config.yaml
tokenizer: "word"
encoder_arch: "vit"
encoder_num_experts: 8
fusion: "cross_attention"
weight_decay: 0.05
Rows from block 2 of the text decoder, named by matrix and row number. Rows with one number belong to one attention dimension. Each number is 200 + 40 x the weight over its row's rms, rounded and kept within 0 to 999. All counts start at 0. After the name is the row's rms in percent of the matrix's.
# q: cross-attention query (decoder.blocks.2.cross_attn.q.weight, 384x384), inputs 96-191
# k: cross-attention key (decoder.blocks.2.cross_attn.k.weight, 384x160), inputs 80-159
q.221,103,157,153,221,157,233,236,185,241,175,233,225,183,92,184,167,200,264,146,188,206,196,205,181,230,172,198,240,232,205,119,196,165,217,246,245,278,183,177,145,234,187,200,205,144,225,268,194,199,168,137,226,207,165,266,260,137,189,198,162,233,228,189,193,265,275,139,255,191,285,216,186,240,209,269,222,265,244,224,132,106,215,186,262,248,185,209,149,195,205,252,158,248,206,252,196,221
k.221,097,227,225,199,267,176,245,211,236,137,69,236,186,169,230,216,207,202,235,265,135,179,177,148,113,263,203,219,204,197,194,234,261,262,162,201,236,181,249,208,207,175,232,210,227,190,180,151,220,236,191,240,247,186,256,176,184,244,225,203,191,259,236,150,190,256,217,204,220,258,197,294,159,234,137,219,189,206,204,291,216
q.222,107,205,265,233,161,113,187,223,292,189,212,241,223,164,214,271,138,209,156,172,245,253,277,217,201,235,181,239,242,260,210,186,147,171,225,206,208,225,229,232,142,248,218,146,202,226,193,222,203,222,169,162,245,200,229,204,232,253,194,269,149,164,229,236,156,209,217,165,249,189,199,177,123,214,132,161,150,172,126,197,161,266,210,155,223,199,218,114,218,148,215,196,139,205,99,242,229
k.222,104,224,195,257,177,224,249,201,186,254,199,221,261,156,237,203,101,263,211,140,292,147,256,256,152,159,221,189,171,154,225,121,226,207,216,219,255,184,176,254,188,184,229,164,237,187,191,223,268,198,168,229,210,157,162,202,126,261,252,235,233,190,194,198,190,216,206,158,185,149,182,262,142,143,154,207,166,107,217,168,231
q.223,101,227,203,176,208,234,187,252,176,193,223,220,207,294,175,235,167,186,214,183,157,191,142,185,279,235,181,191,180,261,168,212,249,257,252,180,104,255,184,164,202,217,211,277,242,155,291,200,213,223,146,193,201,209,188,177,232,262,174,123,249,190,221,295,156,133,240,196,122,179,246,235,211,221,233,222,161,185,222,199,182,203,279,178,256,192,172,222,211,147,218,212,124,244,252,181,181
k.223,103,190,180,216,163,222,261,170,221,174,140,173,209,214,142,198,161,288,172,161,211,189,188,235,244,188,258,186,133,246,224,232,201,226,192,213,142,177,197,162,181,236,187,154,239,150,226,224,147,243,169,170,180,173,165,234,115,198,167,195,244,191,273,176,197,157,178,219,154,171,129,267,304,168,191,197,204,225,182,167,212
q.224,092,170,235,227,180,183,260,151,249,216,267,142,214,178,225,162,168,185,197,196,197,270,179,247,229,161,228,165,195,154,158,166,126,269,158,248,185,177,182,225,172,153,175,268,223,250,163,223,149,143,236,223,172,160,121,187,205,142,196,242,141,216,207,198,262,125,146,132,260,298,198,151,200,224,197,171,269,116,191,218,164,215,160,237,128,179,210,186,127,164,143,184,226,92,169,195,243
k.224,097,214,175,200,177,149,188,192,201,261,236,267,229,186,181,174,182,182,214,191,162,181,237,127,246,152,173,208,175,156,122,217,204,172,227,240,222,189,193,215,268,164,195,254,232,224,242,199,201,217,241,252,220,172,281,253,171,219,241,228,182,192,230,275,165,124,163,162,177,192,262,169,246,163,244,178,200,144,120,161,225
q.225,089,292,267,209,90,187,182,192,162,214,219,177,150,239,247,151,213,195,212,182,228,185,229,156,251,194,158,240,302,219,149,197,109,177,207,174,162,183,265,245,254,217,248,159,130,270,142,198,154,223,273,265,156,121,194,217,171,172,174,196,184,213,189,211,171,237,207,202,259,255,153,180,106,188,221,165,185,251,248,217,228,238,190,205,227,194,212,145,153,206,169,148,268,132,178,242,203
k.225,095,160,177,199,221,248,237,196,203,181,176,205,252,186,215,184,147,227,157,121,179,136,271,176,226,136,135,267,160,182,165,200,207,151,221,268,179,160,182,205,230,196,191,221,195,229,173,255,164,163,201,197,185,164,99,206,239,246,117,155,144,248,190,233,233,155,247,153,208,227,257,178,223,195,230,176,157,123,194,234,206
q.226,098,218,186,185,218,213,218,210,185,199,174,225,208,214,245,299,201,283,171,179,259,256,140,186,186,203,165,159,242,182,205,115,172,181,190,245,280,213,225,191,259,176,184,230,157,198,158,272,224,255,196,235,206,164,225,183,181,226,117,234,249,112,112,207,159,186,214,160,229,168,173,205,145,295,197,123,185,215,198,214,149,204,198,191,230,170,215,274,287,203,192,238,221,216,244,178,190
k.226,098,195,224,181,87,186,147,173,191,151,172,233,205,113,185,225,251,249,208,244,190,168,159,157,210,284,271,242,198,222,263,209,156,254,241,189,221,187,179,169,156,155,193,192,210,224,185,203,184,242,180,114,209,188,213,222,197,262,184,206,155,203,209,127,210,156,189,262,206,111,184,194,204,254,138,251,153,245,199,282,263
q.227,092,260,218,219,242,137,163,230,285,199,151,174,228,205,150,200,133,225,196,197,155,226,180,184,205,217,149,160,145,236,135,213,182,225,233,246,172,238,193,243,199,167,169,202,128,257,221,220,193,205,157,174,140,247,189,225,210,142,186,210,172,254,241,250,171,218,212,254,155,237,124,198,133,186,204,287,194,146,159,208,272,195,173,156,238,272,182,240,199,156,226,187,216,139,171,206,193
k.227,089,195,191,175,193,208,202,202,232,224,182,262,221,210,178,145,109,215,183,226,175,186,189,380,205,153,183,189,303,202,160,122,198,279,229,254,179,127,246,192,153,174,272,174,247,220,187,269,186,162,175,249,172,216,173,193,129,217,207,189,202,189,170,205,249,202,184,220,126,192,191,268,157,235,168,165,236,178,208,191,217
q.228,106,265,201,238,259,217,170,247,202,214,177,162,196,184,277,161,183,270,243,165,173,243,308,200,234,194,172,194,164,211,146,178,162,183,166,289,211,180,192,202,285,202,224,168,217,250,198,164,153,124,204,304,208,190,172,270,147,119,191,207,192,246,202,186,143,242,232,278,254,255,115,245,151,138,208,250,199,156,215,125,249,216,197,209,182,177,210,232,226,191,120,230,230,195,186,187,183
k.228,104,227,196,134,142,230,219,272,229,226,243,269,213,298,221,260,197,169,193,273,234,152,209,232,215,125,133,225,256,175,173,234,256,122,179,273,157,204,221,209,178,167,176,183,230,228,152,215,188,231,206,125,254,160,162,160,200,196,198,170,158,198,233,286,208,228,194,203,127,204,217,165,152,260,238,166,161,153,227,185,192
q.229,110,225,177,171,181,210,171,221,199,186,149,248,178,190,314,151,222,157,211,175,193,256,161,141,182,207,171,179,234,217,149,221,155,159,206,223,189,170,213,183,170,165,304,174,209,226,119,216,162,148,207,256,210,144,219,248,189,187,169,216,239,315,254,197,194,230,223,280,225,226,177,196,191,159,162,276,130,183,191,258,198,150,171,138,183,212,185,225,213,225,106,171,234,249,203,193,176
k.229,111,176,220,214,267,171,316,271,223,205,197,172,183,197,216,306,181,148,201,231,219,220,188,178,265,184,194,222,180,165,179,238,297,129,167,170,185,228,206,129,199,214,226,237,167,146,172,186,180,286,216,232,198,143,178,168,151,202,191,194,178,169,240,176,223,197,149,137,236,144,238,207,192,149,246,198,163,172,195,227,234
q.230,102,151,187,185,234,194,199,191,120,223,274,164,181,207,194,216,228,163,155,233,183,184,260,178,228,137,202,240,136,189,183,192,179,229,283,268,233,151,262,196,170,233,181,261,217,131,182,160,221,192,177,195,212,239,142,98,134,141,163,149,167,296,246,190,270,128,159,178,188,162,210,194,280,202,176,236,228,140,214,158,259,180,149,149,284,233,152,174,118,224,242,200,282,238,225,149,169
k.230,104,210,174,268,285,208,190,194,211,190,189,251,208,134,197,164,151,224,241,228,245,187,234,181,156,188,218,166,257,204,257,218,180,180,243,132,216,156,110,196,192,176,207,265,149,231,210,177,215,209,244,176,255,231,272,207,284,225,224,206,187,198,182,186,157,164,256,230,218,223,205,227,149,155,250,275,231,261,221,176,246
q.231,094,207,150,214,146,187,155,191,154,220,182,240,196,257,236,260,177,226,243,146,187,172,174,186,215,200,178,187,233,230,196,179,133,213,222,209,200,190,190,303,221,259,222,151,243,233,150,188,250,166,245,150,247,184,251,139,206,215,150,170,230,207,164,223,147,250,196,178,185,186,265,180,184,216,212,157,199,159,131,141,173,178,266,231,213,228,233,180,196,212,222,257,189,166,220,157,230
k.231,093,249,159,214,183,205,231,232,179,152,207,228,251,228,221,187,264,232,266,138,203,188,118,145,240,227,251,199,185,162,203,164,192,215,197,277,268,131,144,257,187,218,237,233,151,142,143,202,179,261,145,189,197,144,276,170,191,247,133,221,195,260,209,220,102,162,229,192,244,199,210,150,245,199,244,199,194,200,261,197,222
q.232,104,197,190,209,199,194,201,191,167,126,267,230,207,223,199,234,188,194,236,176,183,197,204,183,183,217,183,166,177,215,346,168,212,216,159,126,237,198,160,210,200,227,133,184,229,213,216,164,188,275,246,211,155,177,236,208,259,210,244,234,142,159,228,147,243,140,278,139,240,167,191,255,203,131,181,207,214,226,258,175,219,221,234,240,198,145,214,192,207,201,173,211,54,223,175,202,215
k.232,100,166,184,171,187,216,148,211,264,220,284,228,203,243,239,171,205,226,164,240,239,221,154,240,221,233,179,188,113,235,210,231,244,209,149,246,157,211,215,214,230,189,201,173,209,202,187,177,215,214,272,152,201,82,220,176,235,99,188,237,132,141,164,201,151,213,216,241,151,197,189,148,154,207,209,231,131,230,180,147,191
q.233,097,157,268,225,239,154,216,258,210,156,224,142,248,244,176,163,226,204,245,279,163,257,184,199,222,246,209,252,176,207,181,169,164,140,215,220,247,122,226,202,280,192,236,241,111,184,198,202,244,218,133,274,217,170,253,119,117,173,180,263,208,213,219,196,251,148,123,175,185,245,177,190,205,213,193,245,203,190,186,246,242,220,210,200,188,179,105,190,216,198,226,191,246,173,147,185,293
k.233,098,193,227,138,225,260,72,184,163,226,192,199,221,196,195,199,119,195,262,247,196,106,233,163,172,203,195,218,281,254,149,213,82,269,216,244,123,190,149,215,208,182,213,197,234,231,258,213,176,162,195,198,208,181,196,237,198,192,182,222,229,174,274,273,266,200,165,195,214,224,175,200,224,165,200,224,168,188,274,304,213
q.234,096,128,192,188,160,204,294,284,203,212,140,210,251,250,238,209,236,164,217,161,196,204,148,200,226,158,142,179,161,162,189,247,193,189,182,234,225,202,139,238,175,183,181,223,221,225,160,158,168,160,186,199,254,150,150,215,183,197,108,209,226,211,187,187,209,247,201,285,200,266,204,194,215,142,188,205,175,161,206,246,172,147,251,145,164,182,182,218,232,173,136,208,206,274,236,241,223
k.234,097,142,245,167,247,193,233,299,213,268,226,248,258,254,184,243,246,210,203,277,254,224,178,237,204,140,175,157,154,259,138,239,202,243,138,238,212,227,213,250,187,187,179,190,201,201,130,242,180,161,218,231,195,197,122,228,161,206,173,172,202,166,213,253,238,160,215,191,126,229,231,132,277,253,177,178,184,161,118,232,171
q.235,101,199,196,154,183,133,262,154,211,118,189,141,172,160,225,227,175,173,194,165,176,282,156,251,131,195,170,228,204,146,209,180,163,154,203,301,189,178,184,206,170,226,239,192,214,178,157,155,158,199,189,246,168,152,189,189,167,151,259,195,245,165,246,210,271,196,109,219,250,225,259,248,225,184,153,135,225,244,185,194,160,228,180,238,160,198,146,137,259,222,172,232,176,141,215,261,290
k.235,099,209,141,208,185,162,136,156,181,265,256,195,192,181,130,255,260,184,213,178,212,134,245,228,197,203,210,170,232,245,190,271,142,227,239,233,187,268,195,207,288,150,139,129,228,143,258,197,113,207,181,194,166,185,178,265,178,178,157,188,198,169,226,261,209,217,219,270,259,182,214,180,274,199,186,213,231,146,243,202,153
q.236,090,192,311,168,165,193,250,133,211,198,169,187,168,144,233,207,199,226,214,248,150,227,130,212,216,220,163,236,194,141,257,116,154,205,210,186,202,124,278,187,208,246,231,229,185,205,148,183,206,182,183,217,163,190,175,172,266,159,168,247,131,238,251,171,221,124,146,147,257,243,220,278,246,207,183,217,206,160,138,171,140,220,108,164,175,182,273,136,221,228,127,182,268,170,212,195,199
k.236,093,177,96,180,198,200,172,201,138,208,211,184,264,240,140,279,114,196,174,163,196,119,232,216,158,213,191,207,227,191,86,261,121,214,194,146,141,216,194,217,186,186,207,240,209,269,274,177,134,218,241,177,208,144,242,188,150,216,158,149,187,239,270,232,169,169,188,168,269,234,233,173,121,163,183,260,225,202,175,181,232
q.237,102,262,192,220,131,168,187,244,278,174,185,196,207,95,221,251,237,200,214,181,177,231,176,127,229,198,157,235,250,192,185,230,157,246,218,301,218,183,158,224,220,155,241,220,265,250,212,182,213,165,167,275,205,192,265,191,166,185,212,188,238,142,157,166,225,215,181,164,227,225,265,195,199,190,149,164,205,153,144,185,139,154,257,167,150,146,235,177,213,137,162,152,190,206,281,235,262
k.237,106,233,125,142,176,251,207,241,191,235,210,253,193,213,186,223,254,198,164,155,190,244,204,184,306,103,151,208,175,216,161,226,229,124,124,160,175,217,187,219,232,193,182,202,252,166,191,261,221,243,202,188,249,200,201,274,149,124,172,167,179,193,229,260,196,198,218,204,224,214,295,177,257,229,202,183,199,195,142,212,138
q.238,102,211,197,61,145,213,201,169,134,181,220,238,161,192,218,216,263,176,219,206,213,240,190,189,207,211,179,141,157,183,188,166,228,251,199,214,164,187,191,202,207,278,128,194,241,221,178,143,222,161,225,215,238,156,218,211,143,198,203,219,231,228,241,191,238,213,219,202,231,172,214,246,215,226,173,244,248,187,190,186,212,140,149,157,214,188,237,214,182,232,156,175,260,266,131,230,198
k.238,104,158,193,220,208,127,229,182,270,272,210,204,185,173,194,277,182,81,227,187,302,183,229,213,189,162,172,241,171,232,163,227,202,150,129,150,158,258,162,152,135,194,223,299,179,169,204,203,221,205,269,230,209,171,227,190,162,144,181,199,229,298,257,241,212,233,210,132,200,226,168,164,235,197,174,239,175,233,150,239,186
q.239,097,151,201,126,205,235,191,254,214,280,193,178,264,194,180,257,202,180,205,135,193,164,185,197,166,235,222,194,218,195,284,148,192,183,213,221,153,233,186,208,209,257,179,151,199,213,141,239,230,223,188,252,227,131,157,236,208,140,198,194,249,153,189,234,205,179,192,151,208,256,243,150,173,217,199,121,208,238,199,200,227,247,183,224,215,200,181,216,182,174,182,248,239,276,174,219,241
k.239,097,211,145,192,167,195,210,233,153,228,142,117,199,100,203,186,192,197,200,219,179,182,139,144,150,195,205,235,189,171,169,232,189,253,301,148,188,142,241,302,163,207,186,241,181,198,230,176,267,205,122,218,189,197,186,222,235,200,176,176,166,132,188,193,242,244,256,247,153,136,223,160,170,311,160,195,156,174,191,113,192
q.240,100,220,172,180,210,258,192,175,185,168,121,269,197,218,198,267,123,236,212,208,221,135,271,204,178,258,154,226,145,158,270,154,125,213,183,239,202,143,82,159,260,183,219,197,203,241,232,137,257,114,154,221,223,244,180,226,180,235,144,124,117,172,249,230,132,270,211,245,228,183,227,224,189,174,229,201,195,228,240,144,179,200,217,235,154,194,192,243,183,206,203,219,162,201,249,160,150
k.240,100,238,195,171,222,199,178,202,230,228,211,142,162,244,176,261,275,181,175,226,213,154,199,213,201,160,136,136,254,218,211,245,96,191,241,243,182,173,237,189,154,191,282,230,208,107,214,197,220,224,228,220,215,208,105,137,168,200,132,189,249,200,195,247,199,198,231,159,232,201,256,253,125,155,229,162,147,213,156,117,172
q.241,096,191,196,194,235,142,211,232,274,283,190,198,191,272,230,187,296,246,202,140,261,122,134,190,110,204,247,259,243,249,196,193,224,236,190,213,230,213,224,269,166,230,203,261,200,205,240,196,289,200,195,196,199,160,287,217,141,220,194,203,211,186,178,240,151,199,178,197,164,218,179,218,172,254,252,188,221,221,238,139,213,207,164,234,281,211,160,160,158,267,264,133,224,218,307,164,152
k.241,097,215,259,188,214,238,169,141,238,214,218,219,250,187,230,190,171,178,141,235,149,136,223,306,258,202,221,191,212,208,142,318,205,233,297,162,175,148,195,202,170,211,174,205,225,147,203,197,158,176,221,199,168,256,252,208,195,230,224,139,209,244,177,176,207,247,188,171,190,311,240,237,164,184,236,173,169,135,278,147,180
q.242,096,192,222,167,183,191,150,199,206,249,99,155,180,296,192,243,220,246,146,225,258,234,106,189,196,229,177,136,170,167,155,224,192,232,190,286,204,175,184,177,208,204,211,142,241,199,247,213,238,162,154,194,254,155,237,254,145,185,187,162,157,176,177,206,215,178,164,186,149,237,171,177,168,257,169,206,246,234,227,194,206,193,157,147,243,276,218,183,215,200,229,184,252,228,207,290,144
k.242,093,268,187,231,199,138,126,226,220,194,270,201,281,196,168,263,147,161,139,221,113,228,223,209,238,214,230,237,236,217,229,220,220,225,187,147,156,223,128,211,211,136,162,208,250,259,217,223,231,246,262,185,191,253,207,177,196,185,233,234,213,242,190,221,240,149,222,173,123,246,143,183,212,177,236,197,287,192,153,193,223
q.243,096,143,247,266,178,273,215,210,181,129,289,155,172,134,177,233,245,219,151,205,162,298,157,191,209,214,142,202,196,140,192,177,185,210,246,213,196,268,191,233,170,178,236,292,252,280,159,138,226,223,228,166,219,117,177,197,228,195,150,282,236,272,197,227,260,209,113,202,192,271,231,205,258,204,255,226,252,215,251,165,164,173,229,192,224,200,204,202,197,173,198,156,181,229,291,219,255
k.243,099,169,219,214,215,238,207,251,256,145,142,165,181,215,195,181,217,224,228,257,271,253,194,186,187,258,202,334,236,234,255,207,191,206,230,210,196,176,182,112,214,220,182,153,190,171,205,208,260,195,168,220,249,180,226,196,246,192,289,261,165,208,185,156,152,126,176,204,175,157,236,194,173,184,227,205,209,232,176,245,144
q.244,100,229,187,193,238,238,174,181,252,211,228,212,201,202,217,182,266,159,228,200,126,171,223,265,204,208,214,188,197,253,257,203,219,205,218,137,218,138,229,196,165,184,261,173,152,140,232,186,271,210,206,226,203,174,248,134,181,183,259,199,154,184,300,199,226,173,252,191,217,187,175,308,176,162,138,265,253,189,153,157,219,157,209,188,188,168,183,225,232,133,220,121,145,211,160,157,224
k.244,104,226,123,228,251,210,186,222,205,167,137,202,244,190,170,170,244,202,183,203,184,204,187,209,199,210,171,168,202,213,171,201,253,143,247,219,103,223,192,242,177,242,66,210,145,216,149,159,242,232,221,195,172,245,207,241,200,195,223,195,220,203,250,177,198,248,175,183,177,204,175,220,179,221,75,158,145,206,219,240,198
q.245,102,179,259,208,244,232,175,252,159,129,277,233,237,227,206,208,201,209,216,270,235,180,252,250,215,282,193,217,131,163,111,162,201,187,178,116,173,225,209,207,199,233,180,152,223,147,194,106,161,193,188,138,168,185,146,196,214,302,167,318,241,211,228,179,137,191,270,222,218,194,220,262,216,223,199,228,204,221,303,229,236,268,184,163,171,199,185,180,174,228,170,220,185,270,199,219,158
k.245,100,157,227,131,165,188,206,252,224,203,178,127,112,185,239,265,285,242,251,188,229,252,211,157,203,213,202,142,168,202,249,173,246,195,158,185,129,205,228,171,195,215,165,195,197,149,250,273,164,210,212,192,154,186,182,208,273,239,193,167,213,133,178,159,252,217,149,277,249,227,245,192,155,216,241,195,187,172,130,291,201
q.246,110,221,188,159,280,166,144,206,249,263,185,212,229,175,278,305,257,174,275,158,203,193,214,193,128,232,210,156,211,258,236,160,212,154,216,156,155,148,240,175,176,269,144,215,212,145,165,160,231,180,264,224,178,225,237,161,188,187,214,175,167,139,220,186,164,196,193,123,184,137,242,155,212,226,190,175,234,183,157,159,208,245,203,227,214,179,201,139,129,218,242,266,212,184,210,233,251
k.246,112,237,170,185,195,235,227,159,165,218,178,189,149,208,253,159,173,159,202,170,148,232,196,218,253,157,205,199,189,128,189,223,230,152,229,239,196,166,209,259,185,207,227,213,236,148,146,124,235,299,183,214,125,259,222,163,211,239,204,204,207,182,191,153,184,249,246,150,275,250,171,226,141,233,240,164,191,193,196,195,147
q.247,092,226,153,233,141,133,159,228,157,201,232,198,149,205,139,266,180,195,191,168,254,242,196,230,163,237,134,162,170,212,231,240,209,280,225,206,195,267,195,214,269,179,159,247,154,182,144,168,152,200,166,181,211,241,241,169,207,205,232,143,204,235,118,293,228,181,185,293,163,209,202,186,172,243,203,202,146,206,173,152,220,163,191,208,160,206,230,224,200,234,192,185,200,173,204,253,190
k.247,089,269,260,199,184,181,166,174,208,207,176,250,226,229,208,237,212,159,220,204,200,198,203,185,208,244,255,159,193,170,201,197,142,192,233,112,175,201,195,182,280,129,83,203,265,221,198,212,164,235,146,226,239,235,155,164,266,180,228,215,258,174,207,219,198,204,179,187,270,172,170,154,253,157,163,245,169,188,254,112,198
q.248,100,179,174,177,220,190,269,245,203,165,210,171,230,180,258,199,126,254,174,130,188,221,230,213,283,192,146,195,184,151,83,308,185,190,224,224,186,202,222,185,159,167,209,202,244,258,186,90,263,230,203,229,207,191,118,250,227,237,160,183,146,179,194,220,178,179,181,221,243,246,184,244,213,182,142,236,160,244,155,235,229,140,182,109,213,207,251,252,213,160,218,245,170,201,185,208,176
k.248,101,184,257,146,181,254,189,197,193,211,194,155,241,184,128,238,206,273,212,263,202,272,210,142,233,174,213,208,187,157,194,189,233,154,192,225,147,220,186,173,208,192,150,196,228,223,218,175,173,264,194,159,221,196,173,244,150,197,215,318,144,201,189,204,132,162,201,195,135,158,193,233,192,190,292,191,121,204,204,119,225
q.249,094,202,187,178,238,147,200,190,244,218,188,206,165,190,151,233,138,262,181,225,246,200,167,259,246,239,124,206,168,205,192,177,209,253,197,129,187,205,211,167,217,166,170,203,143,159,217,190,131,267,172,225,156,205,187,235,206,208,252,203,314,202,147,144,256,167,193,223,89,158,180,214,207,288,201,197,191,229,210,270,281,201,240,143,247,244,236,215,207,253,130,174,251,202,177,215,128
k.249,096,183,180,204,224,200,211,244,185,264,199,181,144,169,266,180,241,204,220,212,192,231,169,167,267,218,244,134,228,190,173,167,150,191,196,218,142,272,242,200,246,267,282,210,241,174,244,209,160,186,246,193,216,134,212,205,184,239,151,151,234,241,189,172,228,254,190,201,225,221,107,137,266,240,174,200,245,134,186,173,162
q.250,100,218,198,199,158,220,166,212,193,203,225,196,174,197,155,268,208,177,199,172,157,112,223,190,198,136,150,237,222,223,252,195,202,204,133,138,166,242,158,255,208,272,158,224,180,236,180,212,216,249,259,234,194,300,238,187,220,217,245,122,165,222,214,195,147,121,211,117,138,179,194,195,235,211,273,239,185,187,237,224,161,231,191,180,146,227,189,168,137,235,166,209,204,110,118,142,208
k.250,099,205,205,201,160,225,264,167,172,230,235,183,210,154,274,244,210,189,199,152,250,172,228,136,153,162,165,197,191,242,170,146,198,155,250,228,224,219,184,227,197,175,246,136,254,178,133,184,255,136,153,172,249,245,167,236,223,238,206,189,177,215,137,177,251,127,172,233,237,235,162,233,198,130,251,219,174,119,237,237,155
q.251,099,157,252,134,210,213,178,249,236,210,212,169,172,229,197,224,202,170,188,189,246,162,203,211,180,213,233,136,131,208,155,206,291,207,164,198,174,175,213,142,120,262,120,146,253,199,239,200,247,224,171,216,248,243,121,192,237,252,265,158,178,180,196,197,214,202,258,142,225,124,209,258,206,133,178,201,161,150,217,178,131,239,183,181,193,243,186,96,220,187,220,182,201,216,176,181,161
k.251,102,211,120,243,251,224,217,165,155,215,202,241,188,232,175,236,233,189,146,206,249,151,236,145,197,202,120,214,189,210,170,207,291,199,211,208,139,236,233,261,233,126,154,165,196,117,113,183,229,323,178,206,193,211,190,224,189,260,234,151,159,194,125,209,225,188,243,197,152,159,207,192,191,249,262,161,228,170,164,267,221
q.252,093,137,162,266,173,234,231,187,220,174,207,186,158,196,166,134,240,199,184,176,143,227,237,118,193,205,140,180,192,147,158,220,172,177,173,200,176,175,163,212,187,158,254,244,213,251,234,204,247,195,138,209,226,197,218,238,155,159,161,260,238,249,214,200,149,183,232,172,203,267,129,260,140,205,158,206,224,222,224,179,262,184,176,218,210,205,200,235,199,170,161,192,240,191,231,225,150
k.252,090,227,216,219,236,221,203,240,290,235,268,215,241,253,214,183,202,239,194,222,116,188,256,241,217,232,225,116,254,214,251,230,123,231,175,139,226,152,185,187,150,150,185,164,223,248,276,235,191,175,181,156,173,191,154,182,148,224,247,202,230,194,204,244,151,209,105,319,142,188,203,193,202,157,213,159,274,265,173,175,189
q.253,102,209,133,116,232,181,152,174,215,243,177,152,180,251,178,224,189,220,219,142,225,187,243,143,196,192,160,229,126,213,214,238,283,241,175,177,207,146,147,150,210,238,159,214,206,250,219,240,163,251,191,221,210,185,266,221,227,178,196,200,200,172,182,189,144,250,144,221,121,184,229,233,161,162,244,245,205,165,170,180,223,228,144,187,227,240,200,98,229,211,221,155,171,102,186,243,178
k.253,099,199,203,193,238,193,258,150,209,200,232,224,165,246,174,173,295,129,191,229,166,147,102,259,228,160,270,168,233,211,217,149,131,132,245,252,153,161,255,259,216,143,233,257,211,149,169,202,168,217,218,112,210,262,129,197,147,197,176,222,278,214,205,201,165,215,187,241,204,202,186,188,174,206,242,242,222,180,247,145,198
q.254,092,211,185,169,186,228,175,182,280,210,240,224,164,200,162,191,289,162,186,275,244,223,178,204,115,201,236,237,210,209,220,195,159,235,252,179,186,204,269,160,196,226,176,182,264,198,179,242,205,221,192,234,255,207,242,156,149,257,196,160,148,203,217,193,237,144,190,181,166,200,204,200,220,223,180,172,214,185,194,195,150,186,167,233,237,286,214,160,122,189,248,173,196,295,167,217,197
k.254,098,210,227,248,209,153,186,170,164,208,154,193,265,211,275,234,202,135,252,161,163,234,172,224,184,257,182,232,141,220,251,181,260,219,189,281,214,251,194,202,149,207,191,229,162,152,185,132,285,181,235,215,144,273,236,206,209,260,243,123,230,156,204,172,198,76,302,220,147,247,222,211,173,184,168,179,235,217,224,258,205
q.255,092,164,196,205,222,238,257,181,230,163,229,193,267,230,204,153,223,150,120,206,232,249,210,234,223,202,213,212,185,151,193,185,217,298,294,198,169,211,263,128,150,201,165,151,230,190,242,235,203,222,124,153,239,217,157,220,166,173,194,222,189,271,184,230,252,184,171,247,224,250,216,283,224,192,132,248,161,182,167,257,189,169,168,164,256,194,233,184,201,141,239,173,216,242,193,202,200
k.255,093,175,180,212,207,237,205,231,218,240,200,204,175,218,100,245,221,220,230,262,177,259,121,191,193,275,197,252,190,163,191,208,224,181,145,224,168,201,108,190,165,190,94,210,113,240,216,202,183,215,248,119,175,218,146,237,190,216,184,262,223,159,243,146,148,137,154,228,169,170,195,182,149,241,142,118,237,180,142,135,180
q.256,104,189,188,202,120,214,233,149,107,200,271,221,271,190,262,226,224,166,180,249,201,255,170,220,218,159,271,150,246,153,86,156,248,183,270,284,209,303,187,113,152,240,165,230,219,201,128,197,222,176,188,139,218,255,169,243,216,242,141,163,229,214,195,235,238,213,133,240,222,271,212,161,243,209,227,178,226,165,210,231,203,132,171,178,243,221,233,189,155,194,210,168,217,266,228,143,152
k.256,100,146,166,182,234,218,187,202,196,239,170,256,153,172,127,165,112,225,195,181,154,163,257,294,186,211,195,192,269,152,182,246,238,237,217,146,210,228,199,212,259,124,199,204,203,222,246,181,166,181,167,158,143,215,191,244,248,170,191,231,124,238,165,186,168,182,143,211,204,210,238,136,264,167,118,200,171,219,258,147,236
q.257,107,171,177,237,222,200,174,139,223,169,281,255,230,244,129,174,222,262,187,283,310,209,192,164,227,158,228,241,209,134,161,153,179,212,282,250,208,170,213,186,171,228,235,234,191,264,195,225,222,202,218,156,221,194,187,220,160,189,170,222,192,209,230,134,258,251,171,292,213,249,222,181,203,181,204,207,224,184,196,238,207,232,112,268,222,236,154,183,101,176,190,134,232,237,236,194,192
k.257,109,178,202,217,213,181,188,208,92,207,234,204,227,239,155,162,161,203,136,205,224,175,167,226,162,158,200,204,211,118,237,285,268,227,163,167,196,240,184,235,280,213,139,178,199,251,210,183,197,270,164,213,199,167,101,183,183,211,238,191,130,219,234,150,195,210,144,258,218,149,225,106,174,194,203,297,261,172,258,236,199
q.258,106,175,177,209,200,291,151,190,231,205,214,207,227,127,154,193,210,179,121,214,201,189,244,219,186,226,194,233,188,193,237,169,167,224,248,218,222,133,174,112,186,154,120,144,177,258,189,176,285,179,169,211,175,245,258,233,171,229,196,160,136,289,209,257,216,213,186,225,159,192,227,217,322,136,216,171,181,160,180,81,169,189,251,133,240,235,179,235,252,206,239,200,158,199,200,139,164
k.258,102,138,202,253,120,268,169,217,228,221,199,198,231,196,249,165,204,264,161,158,128,243,240,236,162,188,271,152,208,199,218,200,233,194,162,211,207,153,119,202,189,213,151,230,222,194,257,220,202,166,142,187,233,194,243,207,169,143,192,218,165,225,221,191,157,184,148,229,192,146,202,200,254,213,136,117,210,208,223,238,203
q.259,097,196,211,227,198,184,264,279,201,281,232,216,267,278,244,116,230,162,166,181,211,179,159,192,200,179,199,183,245,193,149,215,189,238,176,161,199,294,222,221,226,290,266,247,231,168,169,222,246,243,233,242,217,153,193,148,233,205,144,196,196,214,134,205,287,159,103,216,181,259,177,189,193,112,152,266,211,191,206,250,216,173,168,196,160,237,286,228,175,219,181,226,199,219,186,192,184
k.259,091,193,185,183,228,249,253,160,298,131,174,228,210,199,97,240,215,188,194,178,195,225,204,198,165,240,210,193,215,182,250,203,200,221,162,102,199,228,181,112,190,195,307,112,127,149,196,162,227,205,195,173,190,187,235,185,268,166,204,165,189,198,174,234,198,202,238,225,182,178,174,196,164,235,210,208,200,205,266,138,153